python train.py --hop_length=160 --win_length=400 --num_classes=[5, 2, 4, 4] --activation="gelu" --head_dim=32 --width=384 --pooling="mean" --optimizer="adamw" --lr=0.00065 --beta1=0.95 --steps=5800 --lr_schedule="wsd"
Rows from block 3, named by matrix and row number. Rows with one number belong to one attention dimension. Each number is 128 + 24 x the weight over its row's rms, rounded and kept within 0 to 255. All counts start at 0. After the name is the row's rms in percent of the matrix's.
# v: attention value (model.blocks.3.attn.v.weight, 384x384), inputs 0-191
# proj: attention output (model.blocks.3.attn.proj.weight, 384x384, transposed), outputs 0-191
v.155 074 [140  96 167  83 143 150 106  72 126 160 131 101 128  91 128 112 124 128 128 128 128  78 128  86 118  74 139 128 128 152 119 157 128 128 128 156 119 128 145 137 127 105 128 157  96 116 128 128 108 107 142 128 128 119 128 124 128 163 165 106 143 104 130 122 152 159 112 128 122 128 141 134 127 128 128 122  97 161 179 166 134 128 148 109 128 108 128 101 128 170  89 134 134 128 109 122 136 127 128 128 133 169 121 148 101 131 128 128 158 132 128 128 152 128 139 128 158 186  96 154  87 128 100 128 216 163 128 128 128 171 103 128 128 168  80 128 102 128 172 163 128 102 149 118 175 238  95 138 165 128 128 128 128 185 151 126 128  82 142  96 139 167 109 115 128 101 128  90 128  99 128 128 139 160 148 148 101 154 144 128 128 131 143  80 173 110 119 106 131 128 128 120]
v.156 054 [155 148 149 152 126 128 139 128 152 169 146 138 154 115  56 128 155 128 124 141  99 124 111 128 119 128 128 128 135 116 169 150 128 128 111 128 134 128 128 136 146 146 143 130 150 128 129 128 128 134 174 100 128 103 128 128 105 164 114 128  85 168 140 110 107 101 128 144  82  74 128  96  95 153 117 155 128 176 103 128 166 119 128 155 141 145  78  82 104 128 113 111 116 115 128 163 112 128 128 167 139 153 101 110 128 176 161 128 189 160 128 156 114 126 136 133 165 203 129 128 119 108 120 171 128 201 151 142 106 128 142 109  88 106  73 178 118 128 128 129 144 128 108 105 173 128 115 148 116 128 101  79 133  96 128 145  72  89 153 150 128 128 130  90 128 128 156 142 128 109 128 159 128 128 101 170 149 111 138 174 139 128  92 163 170 128 128 108 154  94  77 128]
v.157 105 [128 128 189 115 148 135 133  80 128 151 131  89 128 104 128 139 159 106 169 124 128 128  38 100  97  97 153 168 141  97 128 128 109 136 128 128 134 128 128 120 150 100 127 146 157 128  92 128 128 153 170 153  81 128 158 186 116 128 110 149 140 128 128 122 128 128  88 143 128  81 153 128 165 113 128 120 128 122 100 147 111 149 148 128  88  85 128 133 128 151  93 176 134 136  83 142 128  94 108 149 147 128 128 127  90 137 108 128 147 156 110 190 152 104 146 153 123 128  97 143 128 153 128 152 128 128  85 128  92 163  88  88 128 155  96 126 128 130 128 154 165 114 174 121 128 207 108 149 128 136  75 105 128 128 123 106 128 128 158 128 167 169 128 128 104 128 130 143 162 128 128 184  96 163 139 128 134 130 103 128 151 158 118 113 154 103 162 117 149 148 142 158]
v.158 080 [162 126 187 119 179  89  99 154 128 198 139 130 105 139 137 164 153 107 180  60 149 128 162 105 128 146 186 127 127 110 122 134 136 151 128 128 164 165 128 151  88  95 169 128 161 128  97  91 112 128 151 128 100 145 114 128 112 128  64 128 128 160 139 130  61 122 119 128 167 128 124 128 159  83 129 128 139 156 156 116  94 128 134 153  82 106 186  85 179 111 128 128 108 128 136 128 101 139 128 128 135 109 199 107 140  95 150 134 196 139 113 161 146 173 133 128 131 158 128 128 143 151 133 104 128 136 148 138 130 165 128 145 128 131 123 128 128  81 111 128 128 128 128  98 128 133 128 128 170 127 128 128 138 159 128 135 145 136 160 133 140 159 191 172 128  89 123 142  93 128  87 190 114 149  89 112 144 137 129 137 109 153 114 154 109 128 137 127 112 152 116 151]
v.159 096 [138 148 200 128 127 148 134  55 128 128 135  84 128  82 136 143 174 141 127 128 128 110  56 128  93 135 155 166 122 103  95 143 114 114 177 128 118 116 102 128 155 112 149 163 149 128  97 104 107 159 128 145  77 109 190 172 140 144 115 116 128 128 139 145 128 113 128 128 145  97 149 136 144 128 150 153 124 142 128 133 128 116 149 154 128  91  80 132 131 185 128 180 123 128  74 153 136  84 126 104 137 128 128 125 110 111 128 121 117 106 100 173 128 145 128 153 134 128 165 128  76 137 148 128 148 153  86 111  47 128 128 142 128 150  79 171  71 128 161 158 153 128 144 159 179 192 116 146 115 125 128 103 134 128 120  91 128 128 125 146 147 155 173  98 140 139 113 128 150  99 128 142 101 128 148 137 128 157 103 128 151 128 118 102 128 128 128 161 128 116 140 128]
v.160 075 [128 128 128  87 128 164 122 112 128 190  98  86 107 128 128 128 135 126 120 128 164 128  84 147 117 171 111 128 110 167 117 128 128 128 128  80 155 156 162 115 138 123 113 140 128 161 124 116 105 125 177 128 128 174  76 190 116 128 128 128 139 193 116 107 157 172  80 156 136 114 114 128 122 141 152 119 139 128 155 128 128  78 152 128 143  78 115 143 169 204 108  99 139 128 136 128 186 128 128  76 118 126 137 134 161 123 141 128 128 128 128 131 147 142 128 161 126 158 128 128 127 121 146 164  76 131  89  98 158 199 133 148 128 128 128  86 128 128 176 162 154 103 128 126 125 145 128 104 144 128  94 128 121 131 128 142 128 128 128 128 105 154 132 142 125  82 128 125  80  70 148 128 141 144 112 128 138 128 128 154 128 119  85  90 128 128 128 104 116 128 139 144]
v.161 065 [ 89 128 139 126 128 125 195 128 141 128 115 172 140 102 154 128  98 128 140 128 104 128 115 128  60 119  93 128 176 142 115  90 128 128 119  38 112 128 160 164 174 132 143 128 123  96  96 128 128 144 128 149 192 128 128 149 128 128 147 128 128  97  87 163 128 128 109 117 117 128 137 157 128 140 128 121 111 128 128 128 143 128 128 101 171 128 128 131 139 143  78 128 128 128 128 126 216 101 105 123 128 129 151 128 128 128 102  98  88 128 123 146 128 128 128 153 106 128 120 128  93 128 128 134 128 150 128 128 165 173 112 128 128 128 128 108 138 112 128 128 149 128 176 154 134 128  94  95 128 128 153 116 128  95 172 128 125 128 128 132 120 128 128 103 128 128 128 114 128  97 139 121 171  98 153 128 128 137 128 128 115 128 172 128 128 108 128 160  91 128 128 128]
v.162 096 [ 65 128 128  89 128 119 133  75  97 151  67 127 128 128 128 160 144 128 128 169 128 129  93 128  54 163 128 147 128 140  88 128 128 121 159 128 107  98 191 190 159 152 145 126 135 128 137 102 135 152 136 128 136 164  91 131 128 128  91 149 128 141 128 128 182 180 128 130 130 108 114 128 128 128 138 128 128 153 128 118 128 128 131 169 150  95 128 128 162 178 128 120 116  91  93 112 189  71 119 112 116 128 124 128 141 128 151 120 130  80 122 145 166 128 123 104 128 143 128 166 117 128 128 153 104 128 128 128 128 128  80 128  86 110 128 128  93 119 174 128 128 114 162 117 143 177 128 123 128  92 128 129 128 128 166 111  95 128 146 128 147 113 172  84 165 109 128 128 105  82 151 128 133 174 128 118 169 128 128 119 128 146 128  90 183 128 186 141  84 140 187 113]
v.163 067 [128  73 128 128 128 128 161 135 106  98 148 117 166 122  82 128 180 163 153 153 158 128 141 153 128 120 128 128 146 128 128 128 133 130 107 163 128 173 128 128 143 120  93 128 128 115 100 128 144 128 132 184 176 163 128 163  92 121 128 128  86 128 114 128 128 128 128 121 115  71 128 128 109 117 128 159 128  79 128 101 128 128 127 108 103 176 127 119  60 128 109 128 105 128 128 106  79 134 128 109 143 132 128 144 128 160 128 160  95 154 107 149 128 118 127 184 147 128 128  92 170 128 128 117 159 128 128 128 134  93 162 167 157  96 124 104 156 128  98 148 177 128 128 128 112 128 128 128 128 157 141 128 113 130 110 128 129 128 110 128 128 157 138 128 134 128 150 114 180 128 144 128 128 123 128  97  92 118 119 128 168 128 129 151  94 158  66 128 145 128 131 128]
v.164 101 [128 162 126 116 105 128 128  88 133 130  84 128 145 111 157 140 147 128 119 128 128 103 128  59  80 166 152 133 128 128 128 146 119  99 178 128 111 165  97 159 128 128 122 152 128 175 128 100 148 174 128 166 106 143 165 144 147 128  87 120 136 128 154 118 128 119  54 141 128 128 135 144 163 128 128 131 152 155 109 107 152 128 156 150 135  84  86 128 127 173 128 152 143 116 128 146 128  55 123 128 103 155 166 128 117 108 128 104 146  79 126 121 142 117 104 108  98 157 145 130  76 118 106 128 128 128 100 143  81 128 114 114 128 156 128  89 102 148 128 128 128 171 165 128 151 189 128 134 128 128 128 110 130 103 109 128  85  89 128 110 128 147 171 128 128 106  98  97 117 118 128  87 128 169 167  74 199 126 149 133 128 128  75 128 140  86 171 101 130 128 154  92]
v.165 099 [185 130 123 118 159 136  93 175 128 109 127 112 128 128 110 128 128 146 144  70 140 120 128 128 128 131 173  79 102 110 128 135 128 139 132 203 134 128 128 115  68 105 124 135  86 158 148 128 141 128 128 130  60 143 100 130 103 128 126 111 128 190 155  85 127 127  90 158 128 126 112  88 128 118 123 117 128 133 128 143 154  98 134 128  85 128 139  85 106 151 113 128 108 169 157 157  91 128 163 128 133 150 128 128 147 133 139 167 173 112 170 128 128 121 128 128 156 153 167 128 106 122 128 105 116  81 128 122 114 113 128 128 138 128 109 128 125  96 128 128  82 109 104 126 102 128 124 125 128 128 128 109 157 191  78 128 136 131 112 128  92 136 106 159 160 100 163 139 128 128 128 147 148 158 135 131 163 130 128  92 129 112 118 128 128 128 128 118 192 106 128 167]
v.166 084 [ 52 128 184 120 123 133 139  55 128 128  92 128 121  77 102 141 139  96 127 188 148 159 113 153  35 117  99 151 139 153 128 128 110 171 128  41 174 149 182 145 155 128 121 128 180 128 114 128  98 135 134 128 182 128 128 171 167 136 128 128  97  85 113 157 165 152 128 128 113 128 128 141 128 152 128 128 122  98 139 128 128 128 126 116 163 107 128 128 121 128 102 128 128  62 113 121 199  81 112 128 131 111 115 129 128 129 128 136  75 128 116 130 167 157 181 158  83 111 112 102 128 128 128 128 121 149 121 133 121 169  97 128 128 123 128 117 110 144 140  90 161 128 156  85 171 166 128  75 150 128 128 124 128 107 138 152 130 128 132 128 128 149 128 128 128 124 118 107 128  98 153 128 128 110 128 128 128 140 144 163 129 154 165 120 128 128 176 134 128 168 152 128]
v.167 109 [128 148 146  80 128 128 128 156 107 150 128 106  80 162 128  99 128 134 159 137 105  90 154 128 128 177 153 128  87 128 168 128 169 138 122 128 103 128 171 128  87 148 151 151 128 128 128 128 128 101 128  93 128 131  74 109 128 155  97 133 136 128 156 118 130 128  99 128 180 167  91  87  96 156 128 163 167 153 139 152 128  92 146 128 110 105 155 118 128 128 111 107 128 128 110 142 155 108 148 128  95 121 155 114 128 128 138 128 202 128 128 122 128 108 128 100 113 109 154 162 129 107 128 140  79 153 128 128 128 164 128 128  89 125  80 128 128 109 128 128  69 128 117  91  92 128 112  98 128 106 128 128 161 164 130 161 130 110 143 107  92 121 152  66 132 128 126 128 128 128 128 155 180 174 128 164 202 151 128 176  95 128 128 134 128 126 150 129 122 128 122 128]
v.168 069 [128  96 128 169 143 128 165 128 128  85 128 186 128 127 128 128 173 132 128 128 128 132 128 178 100  83 129 111 128 122 122  99 128 128 165 128 184 128  78 128 111 111  81 168 115 128 128  76 115 138 128 128 128 174 128 189  89  77 159  75 136 128 141 136 112 126 128 128  74  67 152 128 137 119  96 169 103 122 158 127 128 128 140 123 128 138 128 119 128 128 128 133 128 149 144 135  99 128 120  80 149 141 128 128 145 143 122 128 128 128 119 125 140 133 152 172 113 174 128 101 128 128 121 108 128 107 155 146  86 117 156 133 128 140 111  87 127 128 128 182 166 128 109 125 128 157 128 138 128 156 128 128  95 128  99 176 128 103 128 165  88 154 117 172 156 137 147 128 159 106 128  90 128  96 128 100  73 113 128 124 177 171 128 128  82 128 128 128 147 155 165 115]
v.169 083 [164 128  94 131 149 140 128 203 139 128 142  93 132 128 128 128 120 118 134  76 128 128  96 128 128 143 128 107  95 128 175 142 103 128 153 191  61 128 105 128 113 105 117 105  76 128 128 161 140 135 128 128  59 116 119 107 128 128 127 128 163 172 168  87 127 128  78 128 128 121  51 111 105 156 120 109 137 150 128  87 145  83 131 138 128 123 137 101 130 128 150 185 128 128 127 128  88 160 128 130 114 113 128 125 128 100 144 131 144 102 128  87  61  85 141 111 150 143 151 104  91 119 130 128 128 128  97 110  80 107 189 128 128 128 139 109 110 111 128 128  84 152 128 128  93  72 128 188  97 128 128 147 128 143  84 128 128 114 128  83 128 135 128 128 160 133 124 136 128 154 120 139 155 169 176 125 169 128 150 139 134 116 121 128 128  93 128 128 128 123 107 128]
v.170 163 [186  95 151 163 176  90 128 184 128 128 128 128 128 128 139 128 117 131 165  94 128 119 167 193 173 128 130 116 128 128 181 128 105 128 128 180 151 144  83  93 128 106 128 128 128 128 128 165 128  99 120 109 128 116 105 124 128 100 176 110 128 104 101 128  75 102 154 128 115 146 128 115 126  96 116 128 128 112 128 134  96 150 128  88  95 137 142 116 128  88 147 128 123 128 161 135  62 192 128 128 147 152  91 128 136 122  93 176 156 128 114 133  95 128 157 149 157 128 154  87 128 128 128  84 148  43 126 128 141  72 151 148 160 124 133 137 128 107 109 128 128  84 104 114 100  87 144 143 151 128 106 106 128 128 128 129 143 153 128 139 110 129  80 161  90 143 154 147 169 128 110 157 109 105  96 136  71 110 104 140 141 118 158 162  87 136 128 128 186 128  98 188]
v.171 091 [186 110 128 128 148 134  90 212 109 128 128  80 109 164 128 101 128 128 177 131 143 129 151 200 128  93 128 114 123 127 205 112 138 128 124 128 169 133 128 103  88 108 143 115 128 105 128 174 128  73 152 128 115 156 110 128 128 117 128 128 115 128 128 129  94 124 128 128 119 133 128 107 100 107  97 153 128 128 153 128  72 146 110  92 108 158 128 134 134 128 126 128 128 128 141 132 128 171 127 128 121 159  92 153 128 128  78 127 168 177 128 128  98 128 145 128 142 134 125  87 128 128 132 111 128  58 155 114 165 128 128 147 163 128 128 128 135 128 128 154 128  85 106 128 111  52 146 152 132 122 116 122 130 174 128 165 128 128 128 129 128 128  97 128  90 117 128 160 173 144 108 163 115 128 124 128 107 137 108 128 104 128 143 128  88 174 128 123 165 128 128 187]
v.172 102 [189 109 138 152 128 128 128 150 144  94 179 118 153 128 138 119 128 128 122  92 128 128 154 178 128  90 122 144 128 128 128 128  88 128 117 187 164 128 128 120 128  91  95 128 144 128 140 148 136 103 127 128 134 128 128 122 105  82 128 122 129 128  96 113 102  83 164 128 102 132 128 119 128  87 128 102  94 103 128 128  95 180 128  84 128 128 128 128  75  99 128 158 128 154 128 128  68 173 131 149 128 133 129 128 143 117 128 128 114 181 128 114 124 128 141 128 156 143 136 128 128 128 128 102 128  63 158 126 128 128 128 128 168 113 153 128 178 128 128 128 128 128 116 128 135 128 137 128 177 153 128 126 114 128 122 122 128 155 128 128 131 128 128 128  81 117 153 151 128 124 114 152 128 110  94 128  50 113 106 128 128 120 175 128  66 150  70 113 170 135  89 175]
proj.155 072 [109 128  99 160 127 128 146 169 128 128 146 128  75 128 158 160 122 149 128 108 128 147 139 161 159 128 128 141 110 122 128 134 128 159 152 128 128 156 128 128 152 129 120 156 185 114 114 127 128 150 128 119 128 155  96 128 136 128 109 100  62 128  83 128 119 100 142 123 128 121 164  52 128 128 112 119 134 130 140 122 138 116 166 132 120 136 147 152 167 104 140 144 165  83 142 128  98 115 149 120 128  98 139 128 241 153 101 128 128 100 145 128 118  93 128 150 108 124 128 112 128 147 114 128  80 116 128 128 128 123 128 128 128 142 128 127  81 127 103  97 152 134 145 121 148  98  96 143 117 128 128 137 133 118 113 155 128 128 144 128 107 135 151  96 128 128 128 143 108 103 125 128 128 155 111 115 128 128 119 158  83 129 128 125 114 140 128 128 104 122 123 128]
proj.156 053 [111 128 122 128 169 107 179 173 130 143 123 128 117  95 100 128 133 128 138 102 128 128 128  99 128 146 124 156  90  66 148 156 119 114 149  85 118 128  65 103 116 116 128 168 142 186 138 152 115 110 115 125 154 128 121 111 128 130 128  84 120 128 128 100 137 135 138 128 190 128 106 105 128 164 105 173 102 121 116  93 128 164 128  77 125 149 128 186 151  93 138 118 114 128 128  98 153 147 139 101 128 162 128 128 189 128  94 119 128 128 128 162 128 162 128 161 103 130 112 162 108 121 116 128 122  78 151 128 107 128 128 124 160 114 128 121 124 132 128  97 126 128 105 135  99 128 141 141 157 128 112 149 128 128 128 139  99 144 129 128 128  77 128  94 136 178 128 134 128 134 156 140 156 128 121 138 128  90 128 121 128  94 101 109 150 141  91 156 114 147 135 128]
proj.157 113 [145 103 100 128 179 121 104 153 148 134 108 133  60 128 146 128 157 129 108 128 128 128 165 110 176 134 128 112  90 130 128 128 128 121 101 128 128 139  96 151 115 128 124 157 128  99 127 139 146 157 145 128 129 137  99 144 128 137 128  95 107 131 120 123 124 100 152 142 128 128 128  14 149 112 108 135 151 128 149 142 120 144 158 128 128 141 138 153 128 126 174 110 128 128 128 128 128 128 131 116 128  87 128 128 247 137 128 128 126 111 156  99 117 124 128 133 129 138 128  99 112 154 123 128 128  87 128 144 125 105 157 128 170 108 131  87 132 128 111 128 100 128 128 169 128  84 128 128 108 156 127 128 159 128 119 157 101 128 110 129 106 137 126 110 167 128 111 144 107 140 138 128 107 128 128  87 128 138 128 154 113 127 128 128 132 128 128 113 114 126 114  97]
proj.158 078 [128  99 128 128  98 188 125 128 127 111 128 178 131 156  78 140 142 128 128 151  91 138 128 128 183 128 128 144 136 118 128 148 117 128 162 128 128 121 116 131 128 128 124 136 136 116 128 128 181 156 178 114 136 128 128 187 101 125 128 132 129 128 150 149 106  88 147 144 128 106 128 116 145 128 153 108 128 103 163 136 128 128 154 128 128 155 119 164 111 128 116 164 101 128 128 125  82  85 107  97 114 103 158 115 128 128 116 128 128 185 112 148 151 127 151 188 105 128  96 116 202 212 128 114 162 128  89 144 128  75 109 158 175 128 164 170 128 136  97 128 188 128  85 164 118 128 128 161 130 139 110 128 126 157 147 128 100 108  96 115 112 129 128 150  62 151 125 128 128 103 153 128 120 128 133 110 150 138 123 120 132 149 137 129  92 159 128 128 154 129  95 128]
proj.159 100 [128 149 128 118 178 122 137 145 128 134 149 143  99 128 128 163 144 115 118 104 143 128 152 128 149 128 106 128  99 102 127 127 110 130  94 124 128 158 104 150 128 145 117 153  93  96 128 135 128 127 160 128 172 128 100 128 154 128 128 136 112 129 100 140 128 128 156 120 103 132 128  52 132 136 107 128 128 128 130 128 142 143 170 111 109 164 128 128 143  94 167 141 152 133 109 132 149 154 128 119 114 100 128 125 251 128 134 134 130 113 100 111 116 128 115 116 116 128 144 107 117 147 112 133 107 136 142 146 128 125 163 142 169 104 133 123 129 110 137 111 128 128 116 126 128  94 152 128 118 153 128 167 134 153 128 120 142 129 120 158 104 140  85  82 128 139 128 137  98 132 133 128  96 143 128 100 125 138 101 143  99 121 128 138 128 128 128  91 115 128 137 101]
proj.160 082 [128 128 142 134 171 178 128 128 128 131 135 128 160 169 128 128  75  84 147 128 128 110 128 128 128 107  94 128  95 128 147 131 177 147 152 128 144 115 128 107 116 147 163 106  84 104 123 117 128 111  66  88  96 108 128 116 113 128 131 120 156 116 145  80 120 129  95 139 120 183 122 164 163 128 124 116 128 136 106 128 128 159 128 138 118 104 153  95 174 128 128 115 106 122 113 128 128 128  91 152 128 118  82 170  25 173 128 128 132 119 128 128 125 123 109 106 128 137 158 126 143 113 128 112 128 128  87 111 153  78 128 145 128  93 121 128 150 128 122 115 113 140  90 155 153 161 128 134 151 129 132 143 152 129  98 109 108 110 116  90 128 128 128 120 139 128 151 112 154 135 128 182 138  94 128 128 128 127 139 166 128 163 128 128 128 103  88  87 146 128 128  72]
proj.161 070 [128 155 115 119 128 174 128 147 136  98 116 113  85 128 128 147  96 128 128 128 128 193 128  74 128 128 134 106  62  94 105  81 184 128 136  91 109 115 158 113  98 128 160 128 146 124 165  61 110  94 154 128  77 124 128 159 128 128  60 128 128 115 153 125 136 100 128 132 128 108 172  82 128 128 112 128 116 145 128 128 177  89 128 100 149 128 128 128 163 128 128 128 128 128  94 128 103 120 153 128  93 128 128 146 219 112 178 149 139  77 128 128 107 143 128 128 119 171 128 128 128 136 119 169 128 127 128 108 128 128 128 162 123 128 128 145 120  92 133 168 128 135 128 123 162 128  89 151 128 118  94 145 128 129 152 150 114 128 144 128 102 104 128 128 128  83 104 101 128 155 128 149 128 128 128 127 128 140 168 147 128 133 144 113 128 156 128 149 111 128  84 158]
proj.162 097 [128 139 101 132 108 182 112 170 170 113 128 128  85 133  99 128  67 128 153 111 128 165  91 128 128 128 128 140 128 128 128 112 186 128 189  91 128 101 149 109 146 148 128 128 128 125 141 128 135 112  99  95  79 158 153 142  65  94 128 109 121 128 128  80 104 126  62 128 147 195 123 118 148 128 118 128 117 128 140 146  95 128 128 128 128 102 124 170 165 128 114 139 128 171 119 128 116 114 128 128 135 186  64 145 165 173 128 128 182  93 147 126 137 116 153 105 128 118 175 151 144  92 135 128 128 132 115 124 113  94 128 164  76 128  83 160 128 132 125 152 135 140 128 128 139 128 128 104 128 128 137 107 166 128  98 152 105 141 128 128 139 128 128 128 136 123 115 136 128 128 152 182 156  75 115 157 184 128 147 136 128 116 143 128 123 125 128 129 129 135  80 145]
proj.163 066 [141 119 128 144 155  96  45 100 125 128 172 128 169 128 141 109 144 128 100 128  88 128 174 103 115  90 128 130 108 128 145  87 128 141 128 128 104 129 131 105 128 150 116 131 109 128 164 193 128 121 139 107 174  91 140 128 164 128 128 141 167  95 104 128  86 131 167 175 119 128 128 164 128 128 127 116 128 193  94  90 128 128 170 119 127 128 118 128 128 128 128 128 128 128 149 108 160 155 134 163 114 161 192 128 127 128 128 128 128 165  91  89 165 125 108 129 128 165  86 143 138 149 113 128 122  92 114 144 153 134 108 128 110 164 128 103 104 103 128 131 112 128 128 159  83 128 128 128 110 128 166 128  96 130 128 104 133 128  78 158  90 142 128  84  78 206 128 123 128 161 110  83 128 135 128 115 128 128 119 154 128 120  75 141 196 128 128  99 128 125 163 137]
proj.164 103 [126 106 133 125  95 172 116 148 122 105 103  98 128 141  95 128 112  89 142 151 128 167  83 128 148 128  96 128 145 162 138 128 128 128 151 114 102  89 157  94 105 146 135 121 142 133 128 128 143 114  94  98 128 128 138 122  78  77 138  72 107 153 160 102 130 126 110 128 130 161 110  65 120 103 129 119 128 128 128 128 144 172  96 101 107  98 101 128 136 122 116 128 136 160 141 113 150 128 108 140 107 160  70 132 228 166 152 128 137 128 128 118 144 128 128 100 145  95 110 164 128 116 134 142 128 148 147 110 128 139  99 123 113 106 128 128 192 102 135 102 128 128  92 106 154 145  82  95 128 128 127 111 128 143  98 148 139 128 117  65 128 115 128 186 136 128 148 133 164 138 149 128 133 128 165 128 137 173 139 148 130 128 125 135 105 126 128 128 128  75 102 182]
proj.165 101 [107 103 128 140 122 109 164 156 128 116 114 154 161 148 172 128 146 134  91 128 143 128 167 128 128 128 128 118 161 122 144 128  95 154 128 112 144 160 136 159 115 128 127 128 142 128 128 144 128 102 105 121 189 107 128 101 128 102 153 128 153 106 128 148 154 135 128 133 110 152 111 186 106 112 127 140 128 105 128 128 128 187 128 130 128 128 160 128 128 116 132 104 128 101 152  96 156 154 114 128 128  86 171 102   0 129  71  84  83 177  92 135 128 128 128 128 102 128 128 119 111 128 138 104 156  89 104 175 128 157 111 113 137  57 128 148 120 143 128  91 150 103 108 141 109 141 191  94 170 146 129 128 128 106 128 108 121 111 128 118 128 128 132 100 128 157 128 128 107 133 111 120 151 125 128 116 128 120 128 128 161 145 139 135 128 128 128 128  93 128 128 128]
proj.166 089 [169 130 128 124 109 128  59 145 128 147 128  79 100 128 114 111  92 128 170 128 104 115 132 124 155 128 128 125 128 161 151 128 128 128 167 128  81 124 151  97 130 124 153 128  97 128 124 141 158 128 136 124  79 123 128 171 116 165  75  79 148 115 132 128 128 126  70 128 128 128 122 128 137 159 128 104 128 183 128 128 158 115 126 129 119 110 148 108 180 128 128 107 104 128 128 117  92 129 160 179 128 160  50 146 128 128 128 165 128 128 139 138 121 128 128 128 157 151 146 128 103  95 114 128 136 125 150 113 157 128 105 114 128 128 110 128 125  75 128 166  99 150 128 164 109 132  96 128 100 128 141 127 162 145 114 115 128 130 128  91 128 134 128 128 109 122 128 117 134 162 140 141 142 128 107 168 128 155 146 184 128 111 128 118 108  95 128 128 128 117  75 128]
proj.167 114 [128 123 128 120 118 131 182 170 123 110 149 128 191 157 128 128  93 114 145  96 135 124 128 119 128 140 147 142 113 128 128 128 154 102 168 100  98 151 135 178 136 128 157  87 128 150 102  97  98 100 128 145 128 128 128  96 106  97 138 128 124 122 128  64 128 128 128  98 135 185 147 170 128 128 134 128 129 128  98 120  86 158  89  99 128 128 128 134 158  93 128 144 114 154 158 157  97 158  73 128 149 127 128 119  20 129 101  73  94 152  95 128 128 154 138 112 115 128 128 119 109 121 128 103 128 108 110 140 138 128 112 156 128  98 128 128 115 143 132 145 150 128 128 132 117 157 132 122 135 128 116  96 124 128 126 103 114 160 132 132 152 131 151 144 128 120 151 166 135 128 128 163 128 132  77 119 117 137 134  84 147 128 169 128 116 119 103 139 131 128  93 110]
proj.168 068 [109 128 128 119 151 109 128 139 128 150 114  95 128 142 139 118 128 176 128 174 128 111 156 124 111 128 130 130 128 128 160 105 102 128  85 184 151 135 138  99 150 131  91 128 125 133 128 149 152 152 139 128 128 128 128 120 195 107 115 139 137 128  99 128 128 116 128 131 128 128 143 121  83 128 146  97 113 157 128 145 128 169 161 155 128 119 105 128 144 139 143 128 128  83 105  93 160 128 134 148  75 142  99 128 189 154 128 128 152 128 146 115 164 128 144  78 182 128 128  96 128 107  99 136  84 112 128 131 129 158 177  93 122 128 128  96 133  39 109 128  59 154 118 128 112  89 151 114 107 128 107 128 128 128  94 143 144  98 128  80 128 146 128 128 128 116  61 148 105 153 103 128 137 131 175 125 128 119  93 128 128  86  90 137 108 128 128 115 120 144 143 167]
proj.169 082 [ 81  97 128  93 100 117 128 128 128 108 128 161 163 128 180 140 120 130 128 138 129 135 164 168 119 128 128 173 128 128 142 128 128 149 107 116 128 158 128 185 149 146 128 100 109 128 128 130 136 136 128 139 128 175 128  92 128 128 128 130 128  95  96 128 128 162 174 128 110 128 128 177 110 102 156 128 143 128  73  92 128 198 128 128 142 144 144 157 128 116  94  99 137 128 128 107 128 142 109 123 186 128 131 128  19 109 128 103  81 145 117 128 145 121 128 179  92 115 128 128 128 161 137 137 128 105 178 128 128 128 128 116 175 128 128 128 128 154 113  81 128 109 116 128 133 135 146 128 151  86 134 138 128  87 112 105 148 107 128 110 195 121 145 154 135 153 140 159 119  98 141 128 128 107 180 121  83  89 134  89 128 123 152  86 129 120 147 128  61 128 178 104]
proj.170 159 [123 102 143 128 165  58 127  92  96 128 135 142 128 112 178 128 168 152  92 128 134  82 185 154 101 146 138 122 133 128 128 117  88 159  65 128 175 160 130 157 128 128  99 147 127 140 128 172 126 136 165 128 128  91 128 128 170 128 171 128 137  90  76 171 128 157 173 108 112  79 128 174  96 105 119 107 144 151 135 104 128 103 159 139 128 168 143 128 128 128 152  96 128  91 151 128 128 143 128 128 133 105 191 128  86  95 136 126 128 128 128  97 128 128 128 147 148 128 107 127 103 137 106 115 155 128 128 128 156 166 142 128 164 128 128 105  98 107 144 128  98 109 128 123  96 128 176 130 128 140 124 128 123  93 154 124 180  91 128 164 128 128  98  89 116 143 116 112  67 128 128  70 104 128 146 107  83 128 101 129 128 118 133 141 156 113 128 117 128 128 194 116]
proj.171 097 [128 128 108 131 158  93 158 128 123 128 128 163 191 136 128 130 156 130  77  94 128  79 169 121 128 143 158 100 127 122 111 120  89 138 105 154 169 128 128 162 128 119 138 140 123 128 103 136 120 118 145 156 174  81  96 103 170 128 164 168 168 119 102 144 141 128 158 113 106 116 103 188 113 128 148 128 122 142  97 110 128 128 121 128 130 128 116 111 129 128 128 104 131 100 128 104 128 187  86 109 161 128 186 140  21 128 128 131  98 128 110 128 108 105 102 143 131 131 111 119 142 124 108 128 147 104 151 150 135 143 148 128 128  91 128 145  77 134 128 115 149 127 128 138 128 128 128 128 119 128 128 149 107 108 128  99 156 106  78 161 146 127 128  81 128 128 111 128  72 148 113 109  95 144 112 121  98 137 128  85 114 113 107 128 164 120 128 109 125 102 179  93]
proj.172 107 [128 102 149 128 159 128  85 128  88 128 153 123 128 100 159 159 189 146 113 144 103  91 166 128 128 146 128 136 117  75  93 149 128 126 128 128 176 155 128 159 130 135 120 137 128 163 128 157 148 128 128 149 167 128 128 119 195 171 128 128 141 128  75 179 130 139 180 128 128  73 128 165  99 105 117 132 123 154 128  98 128 109 128 138 147 128 128 124 128 128 163 128 128 128 144 128 171 128 157 121 122 128 193 144 103  93 128 128 128 144 128 111 128  93 127 134 133 128 128 130 114 128 108 128 128 111 107 128 129 177 134  91 174 128 178 128  84 128 140 152  88 148 104 128 122 111 176 128 128 128 128 164  98  98 152 111 162 128  94 141 128 128  98  65 128 149 128  85  61 128 128  70  93 128 162 125 128 128 120 128 128 128 128 114 145 126 176 117 103 128 184 128]